{"train_examples": 203450, "tokenizer": "word", "text_encoder_width": 256, "text_encoder_norm_position": "pre", "text_encoder_mlp_ratio": 4, "text_encoder_fused_qkv": true, "text_encoder_inner_norm": false, "text_encoder_positions": "learned", "optimizer": "adamw", "eps": 1e-08, "max_steps": 3900, "lr_schedule": "wsd", "weight_decay": 0.5}
Rows from block 3 of the text encoder, named by matrix and row number. Rows with one number belong to one attention dimension. Each number is 128 + 24 x the weight over its row's rms, rounded and kept within 0 to 255. All counts start at 0. Numbers have three digits each. After the name is the row's rms in percent of the matrix's.
# v: attention query, key and value (stacked) (text_encoder.blocks.3.attn.qkv.weight, 768x256, the v third), inputs 172-214
# proj: attention output (text_encoder.blocks.3.attn.proj.weight, 256x256, transposed), outputs 172-214
v.8 088:148140119134108118116148193121153136180117178124131135162165118082146119156148125143131123117078173142087146153121104126128141106
v.9 107:111140090116125094122120108084133124159090128087144125140158132128143128183111159143122138159088132122105091119150136163172121136
v.10 109:124109112112123120085115110100133099133093122093153137140180123122165107183125159143093140146119142116123105122145116132147107130
v.11 091:173133118143117151174146133129098165120139136140119131078058104118117129116119112107122117132135115132114148101101124124131121154
v.12 078:134104132100086122143141125154151154130143107142119123101122153115103101072126106131139108118101105167111114146113081150102090114
v.13 114:127136152141146148150140129136142143110150129142116118079081130139112157080154105105134125108133098156147127119124159131093110113
v.14 098:102137127104104109106115102097127111123099111112103107122155133082147136144133117155136167114135152130141086127107134150160125151
v.15 095:184133144139126169137144117155148150124123141125119177128064128142077108126147177128108151135095104132091160113140095161111135168
v.16 082:108105125116136096109189132134165146152140150122113108173124152102135147092129152153158125117071135116139115147155107137133074105
v.17 087:139148148130086131117144079146091122131157109109121130117119119080094132171124148139105121131104134113142105105122115117154134114
v.18 110:144126132115134175173146142151124136107135111164115122098110117145089155085136129100155106105125110153121131133126145148117122120
v.19 072:136080173138111124106101134111132154144114118088163105174115126110117160153108135123117132136090115082165117065141162102111145105
v.20 084:160148127151149131175168111169182150121145133118115135147099128159102089088135110085129112114122131119116164138082122086070101122
v.21 098:120117151120126162108126125183137150152176136143114094093095135154113144095158098135149112115165139123134145141098145135079118151
v.22 084:128147066147113096135142139162164138121097124121113150120139114118133118152103158179139172147129125139126084163117121141110111113
v.23 087:128168174133131079079139127104106128137112095129142125141173132101146136152110161161141141143176142109143079134152139126141109133
v.24 089:123134137123151094068096140121132103095127139163094117127112131137149177117145152117140117137136117155163145140117157140079184145
v.25 114:172158129164125154185154156170151156096169139132138156119109140141099130126156116117134103103114116138130135113131108164120112130
v.26 105:128096090124145153150139157139173155131116125137109143112071121130108128117149144098140153118118102157156138112104094137109110120
v.27 099:155163149170135183158130124148101158113179132115112120093087120152086130086160129105146154114154096146122118111111113135103098137
v.28 088:169104102161107098147127127158143117139110133133142156127139110115126151122131098082172158121116166121117132119160146147134161125
v.29 084:146108168119116156126138114143135139116168122139110114117085121131128137070132126142122094124114093156132139076148107142115123128
v.30 097:117110111161122138134159133100116134154121120076132145126156122099154114187106153143099147138126125085105068129130123150159106131
v.31 091:160154120159153161166130155137136157105127116136143154114092119170113110117131100111146089105115128139098175142150115105119119135
v.32 094:104132098128153140121133121134145120103158124100133121174142107086134163130169117124135178126151138147130142144169146143103118111
v.33 097:102125144136135158133131110119100145174133138115100135157119122129118098125116094131113142116117124135124122138115116143134143114
v.34 098:144102142125124182136166129143129180124133134087127151146082140107126138122158101111078163174114130129130162100132077123096108103
v.35 085:137107158136120147095130127134124153139173126090097119124118105110134183114131122137161124120144156125142134091121090138175152145
v.36 095:150120139131144165100125126126157163105096124136144120154096124073144153150133135092094168120066115122091159079177107112103116127
v.37 087:141172148131100130141148140117076113151146158158109095090097151121112098131145131107125102138137116115105065089098103122158148120
v.38 115:144158079098142117127140166109104108127064107151165159165149146146088144160112115130118144141096127164123128134163158124103099161
v.39 114:148142081122159104126139146146124129126084132128166149158145120097126133176150126079078140131097124138124127154175172142104107140
v.40 097:141111086120142095111132139133135117119174155087085134088161132135139114112117128127177110120196148098149087149084158134169141124
v.41 099:128159131117089096129138144129102133141151162162147164096131161182144135139146115130108139100145131110152096153118137171160133165
v.42 073:152155126183101174109135129146146157132162119148117118100060118201148172121140125098133121094087116138106148065145135133139125118
v.43 086:108121107100125112146157175112114133168112135135153098151106162162133092137130107111136098106177121128126082161127141131158118130
v.44 075:169138118104110123123136121135135125078096124129133140160176158132139136128124126121120132120085089154145126118129124122145111148
v.45 094:120149077113159114094114171112124125101092111172151129161168152156130132142114163100104120111111139145110102145147158120123123153
v.46 098:146132157148128166142130107185141176106136119133138141113071126106130140115162116150145159139106115110099166094161118100111144145
v.47 097:115135124131105097122147145127122083129139099149140142104131155171143124157125153126148141126111125141125099117115114140125102110
v.48 098:104139108118115102143114130121102106173160175132099114119109141136137088137137138096134117115168149132153104152099101137180126115
v.49 090:137163120135140119119129096104153152083096113151141142093127120098127168141137143108122159148123159110106146111158162106083109127
v.50 087:112130100129097156154123147136079158134152163112171121137125118115134107131128107103123080102145122128136123119161081103137178133
v.51 082:117139127084149120101120163093118108191111143143132113163162142158111064133126133094099108117160096123114125131126151161156100118
v.52 094:109132122087112114112105164125125140161176149125092101128132133130148103158134126128131105109167133152142100159097145177178131101
v.53 088:137114128108145084134115111127103080111126127137139120150178138140132123135102125136126151088190153144169133183109150137154143162
v.54 075:135136145134113151105124145147113117125158133137118135087064104102133118128133143110152126127122147147133076120128110178106143108
v.55 107:145122093121156145143140133134139086110066132151163146184156163131135109125105136123108153106096115141104142144172159134108096187
v.56 078:119141101137143102128107137102114102153111137127130135196142151124131128148114121132143121115103122162111154161146145123161129141
v.57 099:135087200148127150121105113134137145099158133107078105094093078123133160129123128147151088117156139085122124102093124137124145132
v.58 098:179132117137148149150112110161142133096095115108158144138130087112136181144109111127138132143090123104157169125204175120117115130
v.59 089:199107124123116169131105100138142154107136122098154125143116098141137138117118103127179155173114125102142145161137119114098115130
v.60 079:125097142111146169143121140145137152082169125082097129132113096122110163095152122165132123127130144106128102133134094139104139113
v.61 092:132103126129130070131133154127120113159148132134124138121147133135147059132122098101115095105164147129142128154094149163171126151
v.62 079:138140114126123120097142166116161141156087133163127161142105140127120163141116166155103208111085101155101149107171130108122115162
v.63 076:104155131132135137124113118177128156141144118150110132110127144133127089112157107125146122063125137135136101099093089137188144119
v.64 095:124103122121153126117146115119115097134154159127131094120112112119128109120129129114128094163115133107156157091102131119112180088
v.65 128:121132140115153131163139137125163166149093054170104170140081157104123111142124126124153135110087126157098148134163119159080085154
v.66 106:132126146104103104156143148117151107113159129156110101088156133145151143102125112132175140106129141111124093100138119135138155098
v.67 113:160118136099121120078100098127112092128141170099120120163107076113154104142137138125118153182115113135139123148131096100124123132
v.68 101:119107193102102154111104073120126112128169154119078127099138087135156077112128154138137129134141151102106112140119113086140144122
v.69 145:145144086139098084093122139141100087124135169123135141110157123122126124114122113125094144121165133163147095111141131112159137086
v.70 109:134091137111154115108112124083149119140129145110109125178162120124140092181102154144148117175137134083144175140105099146148134127
v.71 125:152151128127135064121119129131067124127128161099175119113128133120139136134120111125096146106179106131155091118126127109133143102
proj.8 086:103113129159123133146126109166134106126136168077118141125139114082142163157109156126124133130114059159097102084098096118142110094
proj.9 110:155115125134107135175111110181132114138150134118107134163136101153106105174092122115141120089138145186110157120095139082094101126
proj.10 107:156122133126100136157121131164128100106158156125120134149134131151143101150076121120113109122091099195135166143106145092123136139
proj.11 090:114107104091140151138137125067136155149115098124132146139151146138106109104149136156120155151152168084149131121169124152129125143
proj.12 075:080097112167123153134127094139103133115097146076140155115096191122132128152075141149123115102149140129126114155155129125127131140
proj.13 121:097155141103166112091135117064123140139122100156118119127095129134125160119136147142132135156143155075136115117154126156143140121
proj.14 102:144164101151103163159106094130124128129155119143141147138101116162117136128106111133121134104144142146129140138095142106113125107
proj.15 092:127112128109140128095121109116136108125104149117115142128139138121101136135165138123110124131114149103159082124157111174146112124
proj.16 077:100099118174124153107101099168104132126129107101134166172106114106134122159075124107153117110149125146105122134137140102124113130
proj.17 084:143145117125115164194161118169114105109086137108124152121135137137139127136142138151108114111129134143124155092149145115151139144
proj.18 112:093140155138134114069145123105119127138095112144150142095132112111146157149145132159132140159133104100130103115163139160130145127
proj.19 078:141122133101136062109154143122134118125160143151127087146128106116150081090120147133126156157140117119118100113173147147126139189
proj.20 082:127119139116136144106149126087129118135114099140180113140143124099143115117172123173152158144124123073131098128145096176140115147
proj.21 095:129169158113158097093111133100156140157118130147146111177130136109166127139173136125132135132160119088121106130155132163146132102
proj.22 082:147095132170115153125148134129111102127129148102101163130119134105141130119090112127136156098095127164097122138129130141122118075
proj.23 091:151144085131118129151119151147112116084135158106111134106109124121124122154106140143122120106112144171115174099053140094121133140
proj.24 082:135122132156153132097119157106115150133132114137130108134143117122134127110144125130118135147155124107136110119120137130127108155
proj.25 117:092134142109166131093144114082134134151109124130147124130107133112108149122154136156133131164129108066112097115179108131136145125
proj.26 101:106109142135138118101128125108121149137122120130137155126115124103118151140145156136140147144131113078152101115159098144161115124
proj.27 096:130134103126136132119172089080154132160085128151147113121140169140131138129167120118141138154155132072104113143149133160113148146
proj.28 086:125124106159138111083145114135122106155109121139096115128131130121141192169108157145148137129142114139124126117157111119138130106
proj.29 091:140125102133143102142113139109122145144104139172176114130123146104142130114143153134111147157171130075102084114143110143143163147
proj.30 096:134100103117095127188152109155163108096133124107149137128132148111139111153096106139121121118115142175117158098110139100151130137
proj.31 096:072109134101182109122126130105117111138104123123139135126123103113133154124132161147146172132104123085133109110140125175107125130
proj.32 093:164147152143178131081112136118112116139169101154120127144110094138154124110153141107120122172120116107142146138100148126147091119
proj.33 099:167104110152111090148158090172154132090124144104196113124130140150112125148134134170173143145101150114097139100144121144115086130
proj.34 092:143101101123130118119173118158160120094108144102165116142130153137114068165107127139137119128100154125110148153149133090119128140
proj.35 085:148168138146126127069140115131076102151120072114172131137086135108116125137154120104151177149108129091097123144163135133149104113
proj.36 095:174127127115109151171129120151126064127153164155162112161128121164168066141131134151150104116111110130188167160108165111130115172
proj.37 093:106109128116137165138118078137160128081102141101151133129108150108077147148095081149147156099111123121091120085149109120092133144
proj.38 118:101102147096126141152091154107135136161138173115087121100142116121144126130116115126149068083138152144164137141049132141121148143
proj.39 114:136119147111165132128087155104116144159154164143121126140144100159179135144132144100137074096123142124157159136082159123128166151
proj.40 094:099104161144145106074118138096128140144132061117123169128108140143139155124153106133144174158105121145122134087174127134135112123
proj.41 105:087091132102131140140100127114155153111077168124114158105131135104065174113105116156130155114141136177133113122129108132137152121
proj.42 076:134162123150088128156156161145170132143106139135110134155092148111113115115110119167112130146163153134158146153120152120139135142
proj.43 090:148106137115176103114118145111156138102169115116084140135147074123132158126096140105165142158103128157109127083088093157119128115
proj.44 082:066118134078108140115094140089117135105110110134115083118135129109131111115113113137151067085126151138159139170115135181132135130
proj.45 094:108134157119146128146080117097158137164145141132093126128147096112132158091125114135131110103122099146161141158092154168120172141
proj.46 097:150153113132112152154172136155116089135159119165155117147113134113118082133160117101091129138125131115125163146137162121141117141
proj.47 098:141109137095142197128110139138186167115092155106105168108145126123093140130102110147163124112105145157135125121113129135105113118
proj.48 107:118125118135130132101141112155176147082126136090130148134133144115088144152107105162151170146127137141123134097154096123114130113
proj.49 093:131122116099138172182142121099135125146128128162090125161122116116137105107105128132121063080145134121173154170134145117118130183
proj.50 086:157146124143130115137137106174169175121079128134157137171154123138077139156120089149149166154128145146094141092129144149110155112
proj.51 081:151089129129162127127148126164198143078139170106141120146172110140135125174135121137188096122064147112149095136111124138083156082
proj.52 095:126130113143154116080129159139139114137112117114129161145090147134140151147141144139142196146111147137125088101161120117106106150
proj.53 087:098114137167144106054117092075120157107157128137082115085140114113108167109122138129145156118152142129109090120180109145162128091
proj.54 072:162166119144153128186142123136107115164104119133191155169118140103092150164098131121094143166091148147120124124153155121144122103
proj.55 109:137122144106134123150114149091130151135166166124103114087146085167147153126133119127121046102142145148160134131080135154152159116
proj.56 085:111141173100137118134108137103114148130164144104086141104131085161152171093118142114129078105130121104155137119066108137147137125
proj.57 102:147138164180119086100152127127112113137075092158136142159106173091104137112145148114107189146129134139094127114169117115145100117
proj.58 104:116158130126124115155109145102117131160171142128089098149137095150162080109127129133118090134164107133170151156116133128158133135
proj.59 088:148152155116141132135143113124102127099145118170149085121107153094137088119133140123087115134131130146139154187130164106154138103
proj.60 079:131165093158121108154170138148118067104122139114150115152111151116139142138136121123128148121129122097088125123137146102112083108
proj.61 085:123106141128156114110109128148157161127171123084121130116142066129154183125093146121157125157130133137132121087130107169143141110
proj.62 076:099162108106133136189113090123159118108107151123106131154163091161134127122111133107133121100130153159162139185079139137124147144
proj.63 074:125129108123122126103136110189149165102099102154150140181145093149086156122160146131141164127108095129115132090150101133106157106
proj.64 097:151116090114142110123107145131140114086119129134122162150161121126128099123117114115092111138097100122125135160114109126107135124
proj.65 125:133138159140141139187136104124128141149145079103109089108120122170167144139152155144182113157156146122108143144131169104129137158
proj.66 099:088111145122132152169145152146109138157111136127122157109168122129093107125159105133157114108121112175117145161125188155074116159
proj.67 114:134145077128118061094147140129143124105129171129168150123171090099134121115134122103106145113128124101159092131121094143160118104
proj.68 100:144109090136117089084145152141140120120081134095111147128184129099132104110126123102116166124153149104117085156137091153104125095
proj.69 136:081129106146107132092131164139119133142117143136196129139099092096091125129120083143067169131129142160153116122113092132143149123
proj.70 110:149127100127128095099127116183137153093113153140099160126167124100145131147127144149167109111143110110127111145120092125103142109
proj.71 122:122112095124100123083154161117110110123096168157167149150118116117108144108112101139068166160152133148172113135095101128142137089